From a checkpoint of a small image super-resolution model.
Model: 32-pixel images, arch edsr, norm batchnorm, activation relu, widths [80].
Data: trained on simulated grey scan slices of phantoms with and without marks, 20.9 epochs.
Rows from block 8 of a small image super-resolution model, named by matrix and row number. Rows with one number belong to one channel. Each number is 200 + 30 x the weight over its row's rms, rounded and kept within 0 to 999. All counts start at 0.
After each channel's rows are labels from the 100 images, of 14976, where the channel reaches its highest value: "responds to" is what is common among them. Only what is clearly more common there than usual is listed. The data: simulated grey scan slices of phantoms with and without marks.
# convs0: first 3x3 conv (model.blocks.8.convs.0.weight, 80x80x3x3, each kernel summed), inputs 0-79
# convs1: second 3x3 conv (model.blocks.8.convs.1.weight, 80x80x3x3, transposed, each kernel summed), outputs 0-79

convs0.64,183,170,216,229,176,212,187,159,148,227,186,241,220,216,210,196,161,146,219,232,190,184,211,211,174,158,189,195,230,211,175,146,193,235,188,163,199,168,222,147,254,177,236,176,174,240,177,178,223,188,199,224,218,200,138,188,212,233,224,148,159,216,230,115,178,231,177,193,180,227,209,184,230,132,211,245,180,205,205,195
convs1.64,204,234,210,227,227,202,207,210,235,178,215,180,190,198,232,228,216,197,159,223,174,186,240,242,223,270,184,219,228,211,188,185,179,237,196,240,178,151,246,215,214,219,202,224,224,204,221,213,227,221,273,194,135,240,158,182,144,200,214,221,195,166,207,188,185,223,205,158,231,191,205,220,204,242,167,195,219,239,306,195
responds to: limb; crack in bone; side: left half

convs0.18,165,228,217,156,216,197,167,198,194,197,188,196,192,224,175,212,181,167,254,175,211,121,198,236,217,192,171,150,188,185,152,179,179,234,179,199,161,160,170,206,156,236,220,220,218,236,180,218,168,191,184,231,183,207,205,196,169,277,159,161,158,141,166,166,211,235,181,238,222,181,160,240,220,220,198,171,199,169,220,247
convs1.18,182,184,163,187,216,202,205,222,197,200,194,236,237,176,149,179,222,217,190,204,189,227,238,188,174,214,206,238,193,195,212,199,223,157,227,213,247,249,232,164,222,195,207,165,198,136,136,185,223,141,212,153,186,211,225,210,196,151,241,263,189,191,169,187,242,199,201,200,197,210,136,172,144,216,178,258,243,222,258,195
responds to: chest

convs0.0,173,221,193,211,201,225,233,191,208,195,201,191,179,172,166,220,191,200,143,191,166,215,126,184,197,188,245,174,195,198,250,213,197,193,233,161,160,218,141,162,205,195,226,230,173,243,217,217,248,182,195,217,188,201,216,216,162,229,143,165,164,162,238,186,207,169,177,192,223,117,184,168,177,184,147,150,217,153,159,216
convs1.0,264,217,228,160,227,152,216,179,170,226,165,184,199,216,247,176,229,219,218,194,219,155,239,230,253,215,210,204,208,209,210,178,204,216,220,190,215,251,223,188,177,195,159,189,260,182,199,184,190,153,192,215,236,179,203,178,179,278,261,182,196,234,241,225,256,205,205,191,210,194,135,205,208,216,254,144,187,229,219,202
responds to: chest; noisy

convs0.63,202,171,119,167,187,211,193,220,176,181,193,205,174,158,175,190,142,184,243,212,214,140,208,183,241,198,218,211,222,224,192,141,195,212,227,219,218,207,226,272,180,261,232,164,198,224,188,191,174,163,196,237,142,223,206,178,221,237,176,170,194,171,202,197,184,193,129,165,211,193,219,211,149,142,195,200,236,200,229,192
convs1.63,221,208,272,232,235,178,195,253,202,228,204,213,178,252,216,219,215,226,190,222,178,199,211,171,180,170,128,215,223,159,226,204,135,179,169,129,217,229,210,175,183,171,178,221,154,179,171,189,179,236,200,201,227,208,216,222,169,187,257,185,225,184,207,221,199,249,248,218,229,204,154,193,223,256,168,202,202,237,238,177
responds to: chest

convs0.11,284,252,205,184,170,202,200,191,191,159,197,209,247,219,140,187,172,216,202,170,215,196,222,165,199,210,194,196,228,161,219,217,230,155,179,219,183,234,223,211,197,250,163,216,147,244,275,196,203,176,250,196,186,206,201,168,199,164,206,160,182,200,251,188,159,209,162,230,178,173,173,215,203,219,230,200,148,196,251,152
convs1.11,164,181,206,194,203,174,186,224,160,247,186,170,166,183,207,233,196,183,187,195,150,222,203,203,194,174,205,174,213,239,172,187,150,175,173,186,189,201,208,201,210,226,224,178,211,144,97,212,181,171,195,199,234,188,164,222,177,239,215,199,209,213,168,202,251,192,127,185,204,210,227,196,253,137,206,206,269,214,132,179
responds to: limb; dark spot

convs0.6,211,218,203,193,179,197,183,195,250,199,158,224,231,195,251,169,208,171,243,204,177,207,159,226,184,182,214,192,170,178,187,189,220,159,272,217,131,177,160,125,187,190,241,229,182,219,179,146,190,191,175,163,198,186,176,173,204,138,233,183,221,200,211,149,207,205,193,200,235,138,231,215,194,147,214,150,224,192,165,180
convs1.6,189,199,224,247,204,202,209,171,196,224,204,300,218,197,198,228,189,186,186,207,201,190,173,186,255,236,177,215,198,185,256,166,155,193,170,148,276,203,216,214,225,234,210,177,200,211,193,248,247,204,183,204,260,224,209,169,247,214,172,185,210,238,222,162,186,198,178,225,217,136,233,156,187,231,181,153,171,202,216,180
responds to: chest

convs0.13,255,209,196,183,221,188,207,207,244,209,169,223,237,183,203,184,204,169,220,180,164,120,193,197,191,156,205,163,176,150,170,203,229,192,195,191,178,189,200,195,197,181,190,233,209,222,162,206,198,165,241,203,220,221,198,207,143,168,196,205,141,200,223,155,185,168,154,143,228,207,176,215,228,138,234,142,186,118,224,236
convs1.13,171,199,173,158,205,224,207,232,172,207,194,242,177,216,232,219,183,184,200,189,229,257,170,172,223,199,153,189,177,213,149,181,185,224,150,197,195,218,227,222,190,213,221,212,218,187,191,235,212,243,234,185,234,182,217,170,160,248,192,222,175,204,225,202,208,240,95,267,200,149,226,182,148,259,164,162,207,199,206,216
responds to: chest

convs0.74,179,232,189,166,159,175,184,194,194,227,167,216,175,221,181,215,212,241,225,203,210,190,157,188,212,212,175,151,154,188,203,178,234,224,178,156,163,138,177,158,216,206,226,221,226,215,182,249,174,173,204,204,222,161,117,240,183,241,160,189,244,224,228,129,195,238,158,177,186,159,174,214,260,217,183,218,211,226,187,199
convs1.74,212,209,215,164,289,229,202,222,182,160,248,185,231,150,223,185,163,182,217,141,197,242,221,212,193,138,207,201,200,178,185,197,199,201,273,190,191,202,200,170,175,201,188,173,163,188,161,135,215,168,166,203,193,223,224,179,225,212,175,208,199,151,181,176,200,207,211,233,202,189,190,157,113,184,202,164,159,180,238,202
responds to: limb; dark spot

convs0.2,217,189,128,171,142,226,164,222,194,213,184,196,207,173,187,201,214,176,166,217,213,196,234,221,136,184,150,208,195,184,215,194,133,230,239,166,223,225,173,235,181,154,189,203,169,238,224,199,206,196,216,280,209,219,206,150,150,183,192,192,171,123,181,229,198,180,183,183,189,171,169,185,253,160,218,167,190,200,210,216
convs1.2,214,247,192,145,208,168,188,228,195,178,196,199,188,216,222,206,179,247,190,197,176,208,147,202,213,207,185,159,205,240,201,193,250,145,216,170,214,144,195,262,145,263,239,192,238,185,161,256,201,176,184,130,232,222,258,176,161,182,170,165,207,189,227,214,207,196,221,190,203,156,186,167,214,160,194,159,221,202,212,186
responds to: chest; noisy

convs0.12,205,147,208,216,218,248,205,184,195,196,173,207,188,223,237,185,203,251,225,229,224,202,184,232,184,120,203,201,212,207,215,181,178,150,166,218,209,141,110,198,180,187,168,227,215,209,197,199,191,146,162,199,176,184,183,137,202,194,179,187,204,185,179,140,181,185,192,198,217,177,153,242,243,215,224,186,185,112,193,188
convs1.12,170,252,216,172,207,201,196,220,226,174,266,195,235,202,180,220,226,240,225,222,196,193,202,211,238,255,183,173,207,205,197,198,155,151,252,171,161,232,175,233,237,222,219,176,179,170,177,204,195,220,177,177,197,133,149,276,247,189,183,229,222,241,221,173,213,147,216,246,201,158,174,197,158,206,197,219,183,199,240,193
responds to: chest

convs0.62,109,206,205,181,184,146,212,157,231,173,189,231,203,216,239,175,219,197,205,193,193,213,205,210,201,177,196,183,210,193,157,204,208,169,175,169,191,184,99,140,236,155,143,217,164,201,188,195,244,214,142,234,202,217,190,225,233,147,194,184,228,213,217,163,206,203,218,216,176,179,189,166,181,173,202,271,207,195,219,189
convs1.62,144,185,191,180,117,180,201,149,195,212,184,189,272,217,235,218,211,212,167,203,205,183,167,172,225,232,201,236,202,172,201,202,157,199,186,212,237,211,134,150,174,233,147,142,242,178,171,245,190,243,203,188,163,182,196,223,225,165,208,207,193,239,165,158,188,162,187,214,152,196,188,147,215,204,214,199,193,237,203,188
responds to: chest

convs0.45,190,194,180,170,218,130,197,188,183,195,199,113,230,208,168,199,214,215,206,199,207,142,189,222,199,195,183,174,238,180,109,160,147,197,212,188,170,211,182,203,216,187,185,213,195,165,128,227,176,183,197,212,204,179,213,200,189,254,194,168,201,184,155,185,234,153,130,157,212,193,175,216,182,230,213,194,208,194,264,225
convs1.45,194,248,190,158,224,203,183,241,212,207,211,270,201,181,159,166,187,181,206,183,238,260,192,169,183,220,243,217,194,210,175,234,261,184,157,235,242,209,194,192,156,202,221,156,224,187,194,169,143,208,187,171,235,170,212,222,170,172,226,241,173,156,220,202,220,257,163,261,216,178,183,200,190,162,180,204,195,238,147,189
responds to: chest

convs0.1,134,185,220,176,211,189,183,208,164,203,191,183,184,183,214,168,203,129,205,197,212,160,278,141,193,192,154,175,210,208,169,199,182,164,113,195,178,186,166,211,200,210,173,249,181,205,209,186,159,196,166,217,201,202,161,197,256,147,216,171,194,164,150,146,200,153,194,210,214,239,164,193,210,190,202,245,220,191,193,221
convs1.1,159,146,209,204,212,171,194,176,148,189,209,223,221,222,246,221,202,194,190,145,194,237,222,135,219,187,223,217,203,158,165,205,190,194,158,184,233,176,187,178,214,193,152,177,212,178,169,218,142,197,211,174,182,173,202,236,163,103,204,174,173,200,111,180,174,215,166,187,165,206,217,219,229,223,217,235,172,203,173,189
responds to: limb

convs0.77,191,205,214,169,214,185,189,200,172,222,212,165,163,198,198,201,225,106,220,211,199,225,189,164,195,205,194,214,188,156,109,205,178,170,192,213,162,193,202,180,217,185,135,224,186,234,151,236,234,183,151,259,189,202,232,149,222,235,217,202,215,225,239,159,180,209,159,170,245,196,207,223,237,208,169,211,179,183,236,248
convs1.77,202,249,159,213,229,206,198,189,216,175,189,223,197,226,138,199,202,218,230,180,206,224,190,251,179,242,189,191,188,241,180,197,219,222,237,195,181,209,175,196,134,199,198,216,198,227,212,141,158,222,154,187,275,198,184,264,157,170,185,213,202,164,145,213,234,233,267,228,226,190,206,192,161,242,226,240,238,228,221,214
responds to: chest

convs0.8,158,207,207,165,203,177,226,184,223,207,198,218,173,190,200,132,189,147,204,231,172,116,220,222,216,177,148,180,206,184,218,220,196,203,200,159,190,207,174,201,228,247,250,177,223,137,197,211,133,158,210,194,217,147,190,213,223,236,156,161,212,217,174,173,227,207,216,202,263,171,180,167,180,182,173,224,199,157,161,228
convs1.8,192,218,160,204,225,186,208,214,188,188,226,201,209,202,194,235,268,193,187,206,206,234,217,199,171,193,200,206,207,214,216,203,206,227,219,211,174,191,244,241,143,158,172,222,209,211,177,237,215,208,214,189,187,260,182,200,189,211,260,206,199,187,249,259,198,186,221,181,192,265,138,221,277,247,214,165,147,267,260,194
responds to: chest; dark spot

convs0.35,221,283,139,225,219,219,118,224,215,187,185,224,207,204,193,229,207,211,180,190,175,209,162,195,223,187,221,232,87,190,254,242,217,170,243,212,212,210,168,251,203,193,174,175,189,240,243,178,177,190,242,224,179,195,177,167,174,242,206,211,225,180,232,209,172,222,186,185,186,168,174,200,216,193,184,193,205,206,205,233
convs1.35,136,145,250,155,187,154,207,130,178,221,227,132,232,180,215,171,204,157,230,179,204,168,187,214,179,164,182,235,196,172,164,196,154,241,150,162,219,214,209,142,192,195,169,225,214,177,177,235,227,210,160,184,191,202,220,220,218,157,205,191,205,201,167,161,227,180,230,232,224,215,188,193,209,173,186,220,180,137,196,210
responds to: limb; dark spot

convs0.5,239,182,215,225,190,219,177,169,172,210,193,200,209,218,209,166,189,167,247,189,197,198,208,223,225,166,181,197,149,194,183,141,208,197,170,185,194,195,233,248,199,220,210,190,203,206,198,198,211,211,153,177,196,241,183,159,241,205,197,194,155,206,171,205,206,201,196,47,198,239,171,128,208,182,201,189,207,158,216,158
convs1.5,195,113,205,167,232,152,188,210,238,201,213,162,148,183,249,244,191,135,186,181,173,155,200,168,190,241,163,221,224,185,193,178,201,159,146,173,193,182,173,181,228,189,180,209,185,161,231,189,148,176,195,213,161,141,233,234,153,186,217,179,216,195,140,176,200,155,195,158,193,211,233,217,197,202,216,219,191,210,175,197
responds to: chest

convs0.26,226,141,196,190,210,167,185,213,144,252,187,137,181,195,214,162,185,242,196,194,207,193,210,182,164,242,200,166,145,204,165,205,218,203,199,210,182,157,231,211,158,186,214,170,164,204,218,160,235,249,147,254,223,210,163,166,142,201,207,228,225,183,186,199,265,171,196,202,190,163,214,256,188,241,235,201,216,189,215,159
convs1.26,193,222,189,228,225,186,175,200,199,170,159,213,175,233,220,209,145,225,214,209,146,203,219,190,226,191,185,156,264,167,220,226,144,245,214,178,200,216,161,232,277,204,183,207,96,173,176,238,153,198,203,201,224,205,193,190,200,219,216,222,240,180,186,219,158,220,171,230,190,234,221,153,216,244,195,157,193,206,197,182
responds to: chest

convs0.58,190,160,187,183,137,172,135,177,233,203,190,224,199,210,172,146,206,179,208,156,235,184,220,223,213,154,200,192,211,208,116,242,120,197,202,202,170,200,160,214,176,218,226,214,175,186,169,179,191,186,187,204,218,226,211,167,252,177,213,146,188,184,186,259,183,196,179,163,212,188,219,242,241,202,188,253,234,167,185,171
convs1.58,227,210,151,228,270,183,205,189,249,191,229,240,179,224,180,204,252,231,130,218,201,212,226,171,176,217,150,169,214,221,190,184,253,150,182,191,186,186,210,181,170,166,189,191,191,179,207,213,132,179,210,208,176,175,198,179,223,141,187,221,219,217,209,221,138,213,209,208,214,192,204,186,292,207,241,181,171,211,159,211
responds to: noisy; chest